A small contrastive image-text model, trained from scratch: 64-pixel images, encoder norm layernorm.
Rows from block 3 of the image encoder of a small contrastive image-text model, named by matrix and row number. Rows with one number belong to one neuron. Each number is 128 + 24 x the weight over its row's rms, rounded and kept within 0 to 255. All counts start at 0. Numbers have three digits each. After the name is the row's rms in percent of the matrix's.
After each neuron's rows are labels from the 100 images, of 14848, where the neuron reaches its highest value: "responds to" is what is common among them. Only what is clearly more common there than usual is listed. The data: larger renderings of crowded toy scenes. In brackets: how many of the 100.
# fc1: MLP up (encoder.blocks.3.mlp.fc1.weight, 384x96), inputs 0-95
# fc2: MLP down (encoder.blocks.3.mlp.fc2.weight, 96x384, transposed), outputs 0-95

fc1.232 102:124138125094138113128114109111160108112112132152109130159134125115139118112079126129117078137150160148129103192102177112091128123155106097139108171113104116106154127128181138133147174132113143097142140132142111126058091138155149102137119156135142113155093137156144148089146135142106168110
fc2.232 099:117163140139144158134113133128122080150088157116114156128127145151164081168109126117133105080149166114123107122138131118106087129164113108173174117135148120123142113161128108158096083098113152147056114082105124092085153139135122144120118144145117114135097140123108149105133112117117119151
responds to: orange object (63); yellow object (58); count: six (40); arch (31)

fc1.267 131:149134139173130144123129145144098146115101134153010091141143167123115139138096110145100123135084119137143134157111173107129132137151123157134112136107146104162102146121123142128143097090084109175102116166180120112116130143107141111127138133140143122099141118126141128124159112133140126104
fc2.267 122:171104118145103134060123120112165117138167068149072132142108080110140113126135141112091082136143135158165136125132103139115135119133141137123124143140124139133077108123071126146119103112123135135114102111113152143121116120114147142146124140103115114090158169112154142181144126118186118109
responds to: purple object (78); count: six (41)

fc1.78 105:146159123181119136138160149145144123165104155143142145100127070105117110102124138107141150107093029175193143101119148138146150122152097129109109142133130127115094134113115142116125128107117109130096139138114133164140121106128145112153128146160145105125143113111131110164125129118145073135
fc2.78 100:095102078081098152132160099103107142144132127148138135116097124141116163108132149138131111109117147104124132113131136121141111120175133132105139122131130138124185101120118132156108100120089118140114105117050108150118116140141081127106155144122148090108070133118127110094094141127080081158
responds to: orange object (83)

fc1.301 106:162131159128129143138120158103143098163187097152165121104106183145116200087109100122120140135153133121129087101135152116093123136152115151133141149091160148125129135150097145077064140117115120110107100126105135146156124126153125144122104117149138128124133138136089147117087128114103138156
fc2.301 107:128157124093137166114131119168110139118161094125085126157070110128111101151118068094083133110099133148140124129137142099123159110107096138143146135150093140144084114088123119109115136146124125100114099069125120097152103086087164131122126144124111124134136167129137122137107115179151130109
responds to: purple object (65); its colour: purple (31); mushroom (29)

fc1.244 109:182127131082114127111088130143100100128151173162131101092162095136113130119102134097132113112101162119151121131123109129121128125086110132124123115135153130128172137142156086117125134156155135191104114146105141117128111145119141080135163142158122100154149156140089130134134137099193079124
fc2.244 111:085102114113138139149099089123180086120138111113152109155139118146127135073104161118134131099105113138143144109140096136138137139102172111153102107139102168142101133151092105172131128122127138084194142104155146122150109120139147144126159151116147157167141128144141144140134160135074149097
responds to: grey object (61)

fc1.311 103:168114097118129156126144089120117126115126121148124131115155091127176099123089119132113116101131145123115113127186136117147153123104155120130023120112127122133134166117136103118096137151120136177116148146120163153148161167103103114164147114147138093160112153108116110135135103126130102159
fc2.311 114:164122132107117119139170136142144121114112157109117143164115151161110136104087125172136133132147120125165128139150105174127142111142139131106076132121078128114075127147122116186158158167139134136184148114151137089133122096139122137128122091092152131157148083174131130151110127116105115091
responds to: teal object (86)

fc1.196 099:117121132114104149123108125135160117114106165139173173171157089113191165155132139104146106112131110129145106165165096136109119082144124122134137111119124140106161089156135125126152069140115111114114130120132133071108094146153115091092163154109131115115144109156139145093150152143120111143
fc2.196 092:075102116135122125145097108147125129149142088145174102112134119121153116111124101146140122101101172086154142144154144124137090134146090088115157101159136114117146110118096143139141176112171133082158135119136118114129156135182121151128134094155134088160142118090150086098126118138147097102
responds to: orange object (61); count: six (43)

fc1.239 107:127137118136112124130105153108167148083124134127110125111129099145151186112121124130106111085149131164110103141143140103077144123145065125149151162117099139159122145145153088121145114119112118136119103197125146142161169111150124161135112146160126111094132132100076138151165146093122102136
fc2.239 113:165123119166127166110155174166134126126136135165123117117125112160163103178163126114145143128129158147154164111139185066176120105141143123156130153126113169158137145133127142146116149126138089103152122186149142138151145143115117130111103126140132103165108114151108128147159128169102126106
responds to: umbrella (41); arch (32)

fc1.219 095:147132144133118181149135152132159140116110114159111139135143183133121152121153116103155150117097164109122106092136116163116133160112083136117109154143100057153126129179137095124140159136079147124141119086111125149118131163121134113154121110155109091134141137138068106120112104110158095116
fc2.219 098:145120105137135127174127105138172215128104146140118149146147140127101126060128147148139108108114093119169114092155167164117090103130105134092132124142155123130157119102156116134106131109157125127119163123117148113149142084108133138131119137151139147140153120163156099175096146143111119100
responds to: umbrella (40)

fc1.217 101:122141143140151137136136133085136118135123129148138177133109122103132106140140135105135191126137045125079114113133109147173126100188133153119133125115132130115109161132114152153100149098155116147170132089114099121119130157152119123109129127125140105136168139121107125140142092100164056126
fc2.217 099:130104109123168076156121136116096152115129103122124183128121110140129152101076127109145120128145116141148177150172116154103113131160117109127121167162072121105122139114105130138138150145130139155109103112104113130169136163121177173131180114133149115142103111117130110084131127150157084137
responds to: orange object (58)

fc1.257 040:140113141123119154074146141113143102117132127140139150148157114126141144103116135140128057121118076062165117126140154111127096109149159197128121129130172155060143141140153137132126126128150105142162099133147105146118143125100095115134135138154160086156135101121149114115101105144133122111
fc2.257 048:166099136153113112129150152134078123092146148126136136100109128130122159085097086131124155138140127118123108147095137160143127076132113118137133125154141139101115108135149168140138134178126077144089131156147137080127134124164120177168161124136107076109147150150101106122143100115126084095
responds to: bottle (36)

fc1.146 058:142127153151098153122090122096209144101126084140167108142099151160144119165126129112140126102120107131086102122125130126113112138129074119130119147143137120139150133135113170164093137157135088139148124145110167156148120169073153128141133114121136085097137154095119136132098124106157128101
fc2.146 053:126110127113142129126113142106091151148137148123111149166146100135115135063106129107118089138149115160128174085108133166118152111122150133121144170162119148137152120126194168155140114131140119150098133073122152163143165141146122154121092148128120098149173149152156109116146147175141119133
responds to: purple object (72); umbrella (33)

fc1.227 122:115110135100100123111129130122124133122114111152133140210153115111120120087113149149134075125108073093129123154102146113069144117144169185155129127161175135107161127155152131107102129117155119163151128151126139130128136114117118136143111108171137109169105081150147101115125106114116141133
fc2.227 133:145127122178125101149175124139148176111179118106144129159115123098091156117119101150152135118147124117126114149118159154153120127122103152120122134119154136094138119122126148117149085134125088155128192146125162124098119145156131148151114137150081106133136112135056147140167130124101154076
responds to: bottle (60)

fc1.269 073:123125137170140165141101174094192113121130132144122114137151123101149126158148105099161141122137144131132119137113160123107115119090138131130100134141153148131120167129133090124123122099098146146153153106098070114153077088140132146149123108167193122084090137093144115129120099131132095114
fc2.269 073:152114124108107096134113111096089145122129147154118092146131150132096108116148164161104155144145083121107146136117163146133150155126099151133108172122080138124063131106118068120142097165132117118123129152131189138113158122136147127133156150163098153118124107114132097096140154080118107141
responds to: teal object (67)

fc1.230 141:123120131131092142086120110158126170122166099104119137126178132126152119103130123110134106117100118122121104101119105129120155144117159090096151124101127130167148100170152086123100146126091116127100086145129124134126118121179093149148153092192144107127144099147139163171162163100154136131
fc2.230 130:130099096141113143116115173128142157114141129123109165111145175117118122193128125153087087151121124150122111114108159118124108152124136061101071156129129127160150132150123171126135086157118078091140161103184119135108150121130165141132139145121124131146130101117124141119132110107139171125
responds to: bottle (33)

fc1.344 114:176146066121091126156152101096120140135115121150146084105135087139135095121172098136129114137169131145125103119144108108105136128138127156089097156123156095114159139154149080125152157153096113108101172160157139124151112117115127135116149135113137116125159143128152155081144085125168131142
fc2.344 117:140112132095119095188130154157129111110123156114109100136148075145134133079142118139110112147120160072168119132159135135114186081135113101111130127113115136116119160099110093103124102089149143109161147134105115106136135149169148173099111120110140091150152134107139152120125082104130130123
responds to: green object (62); lamp (29)

fc1.131 096:142134125128104135125099149088146106154142088170153093145094168151132100132139137126135095129102090163106126127115193145155119150124110155137106148130123145145127093179096172086092142130119086143126127112128141152106122165089137155105127119146105110105157161138106152102105101142154101131
fc2.131 095:125141132135127147136131117134113105109106160135093114164101109120100150072129132062127116151094140146151155079087077166134123134150128125139120164172118149110119108115176145132145142126106109102110105083137137112176102107120139104119102149104136111139171148124130104123090108098154136165
responds to: umbrella (36); house (31)

fc1.58 056:124128141110096154097148098088084090117118113194115135186114145152129122114108145101122138096172134127168113170145147126131134160126089138134121147112162088091136115120090110143116124115146087115142110100111152139113088153125136121132133148162172126091153132147167128158158133118109148128
fc2.58 056:160173170128160155140170110190112135140115116168106129156123140118116120108159107124131110124103145143115129147083093140149130143114120147150145148086139138116121145145118085133119160109139070132092167142138139137111189113121174168169129098117111095132125108114168119134122106144131145103
responds to: bottle (30)

fc1.178 097:141105099116100141125152151117138147121126134153113124128167102129111136132159081124089088129139155139074094142137143111164139129125131120111084111124162124157114118144134111165104131111118111151157149118092147150193129116124118136146126121147097098144116136129113153172160096086200124079
fc2.178 097:131116156128147071139139100128091144145125123131115123146123128150111120157143131156095117108137096129149122149162099163108180129138146108119085096133116122159088138082140096122145144164155135146183108107156163088123166124146145145157107094132169156107119088109141114117105154099089145137
responds to: teal object (73)

fc1.97 087:116135061146132090148175094123104142095101162095115115130128069111173135137148119127123158110160139148142145108120138109111126138118123139117129111136136086085115120097162144124074162126163151145132115133130126130170154165105149148147137129112135089138124085123139175120160147116171136114
fc2.97 099:133134139113157133127112145138110137127138164112110092128147146139089142163117145115133138153127134156133100109136124113127123128161179118131162175149091136140143122139163095106119144153137127088133115123083073097193132113095112117120129141120140074157082130119185134159111112143135162179
responds to: umbrella (32)

fc1.106 117:138091167140101152100121115139111126083135099144134147188072105116109143121113115178141125096126118099112082138124145122132124144140176152119099138121133115086168119154125120149156102129112145149100121096090110155137126173093131138119139148122142114160139098170177133149164120146116129096
fc2.106 123:132100159141121127121119155119130098107124143135094146137102181092135141147141105138122145127152140129128079127120103120157138092133138110163118122087149173178130144114076142105151072145098095123106116147142106144165144181178121122146125126147168084134111077153131124106129143127147133150
responds to: bottle (37); rocket (32)

fc1.145 104:182124130160132144133118151128134149131111123122130125128127098146130136107169122095059126163139116150130118107174127139128189071126091139035110131116135144121153143155092122135122112155125114160128124104127117122132136134138103127099130123117144109112163093205133130129132113138124121113
fc2.145 102:088085155160111093164110139120098103084115145157129137118145073099138135159185138113127145094150146142108110111172156147083178114145147124098090124114148146154135107117130134119132121129139142142131144112150093114109096160132106146143113098123137119105138130156124072133159147132077139135
responds to: teal object (79)

fc1.72 092:171119133100153136155096111065121110146112205125182128149102124090102141130144126122163113122081127115094128188120113113136109132122115117106114128156141139115134106149124112135140120164137112178128094148104136141152114165106069104116152121159136120150131164128105107122121148120152118134
fc2.72 088:144151098133158129158137093118119120133137072131128137131146135206118153089114129123129128130090103141145111141133110185152107183085138144126136096147132178110172101121096113138134155143116133092134150097193130133147101146140120138133149124141144151148153113153159143109128115137094111142
responds to: grey object (61)

fc1.181 093:135100160119187144137134147174109100103152093116170154131117115099141146120090106178070099149124157143104118176105097125148148115140145158096115112131158096115130120132148106133103132129145151163171122110095151118143145145134118084128118141114167122138126127133137133113095157081092119122
fc2.181 090:116110129131160119113128160109157135122127095147081098110128140127122146096124102113204146169186106110100137120155118119126117139090096168119155125108160168121156122104096117112108106140108120149103137134066124137160077143142156124089106109114125105123130125129114168117138084139131131111
responds to: purple object (91); its colour: purple (39)

fc1.282 099:142148133137106164123161127127098142148175093142108137109154167097114179133136129117094113131102139136107130165115102150145153112124072145151137151161132114140112091143103131050137111130156093124126166122142114132111122177117109129147143132103137094130141140132122094087096187120103123135
fc2.282 103:126149146088133139124094104145117131133138159157111104135095098137143132123150115118119125128145166107118157112123182131148122109123105152109125113140113192093187134102177104145162133076083105109097106126115090129175088113125138140110122099156166166111125120128143110147111151105153131105
responds to: green object (61); table (38); its colour: green (33)

fc1.318 081:126137125150121130107149117110082135120151107158066154141156121162089113140130091141090136130118154106131152154161139129175154144125109106169120125112118131094104106102142070152173121149053153130139104111172137112150143129128101109131090113132159121157145113123125165128160136118115139125
fc2.318 088:126131142138153078088137133153122124141130141117131128148069155154119138118151136140077129152148127136135143118140131119107138136108115087162123102168090108125136091140140179144114181078112104164135111113133147119140101143127133169102104117107115101133138129103150175157164087100117186129
responds to: purple object (57)

fc1.69 093:155148118105166136128120112118102139103129157163170140160133140083143118132106156123125117110164138078162112125174145096151097076152116120118130159134144115089128121123089110147140112095092148110130144143148130143070092154131122105109090117117145128146087155145150148109182160143110139134
fc2.69 098:092150168132126154139119116113145148104096121136167107134110120129159124081165077114134124152126172161140136135108100150120147133173119110102163085168137118087145140124117137140140143118136129144079165095138125155081128163150122142093134065113136128116096129105145172157129143109142138107
responds to: orange object (69)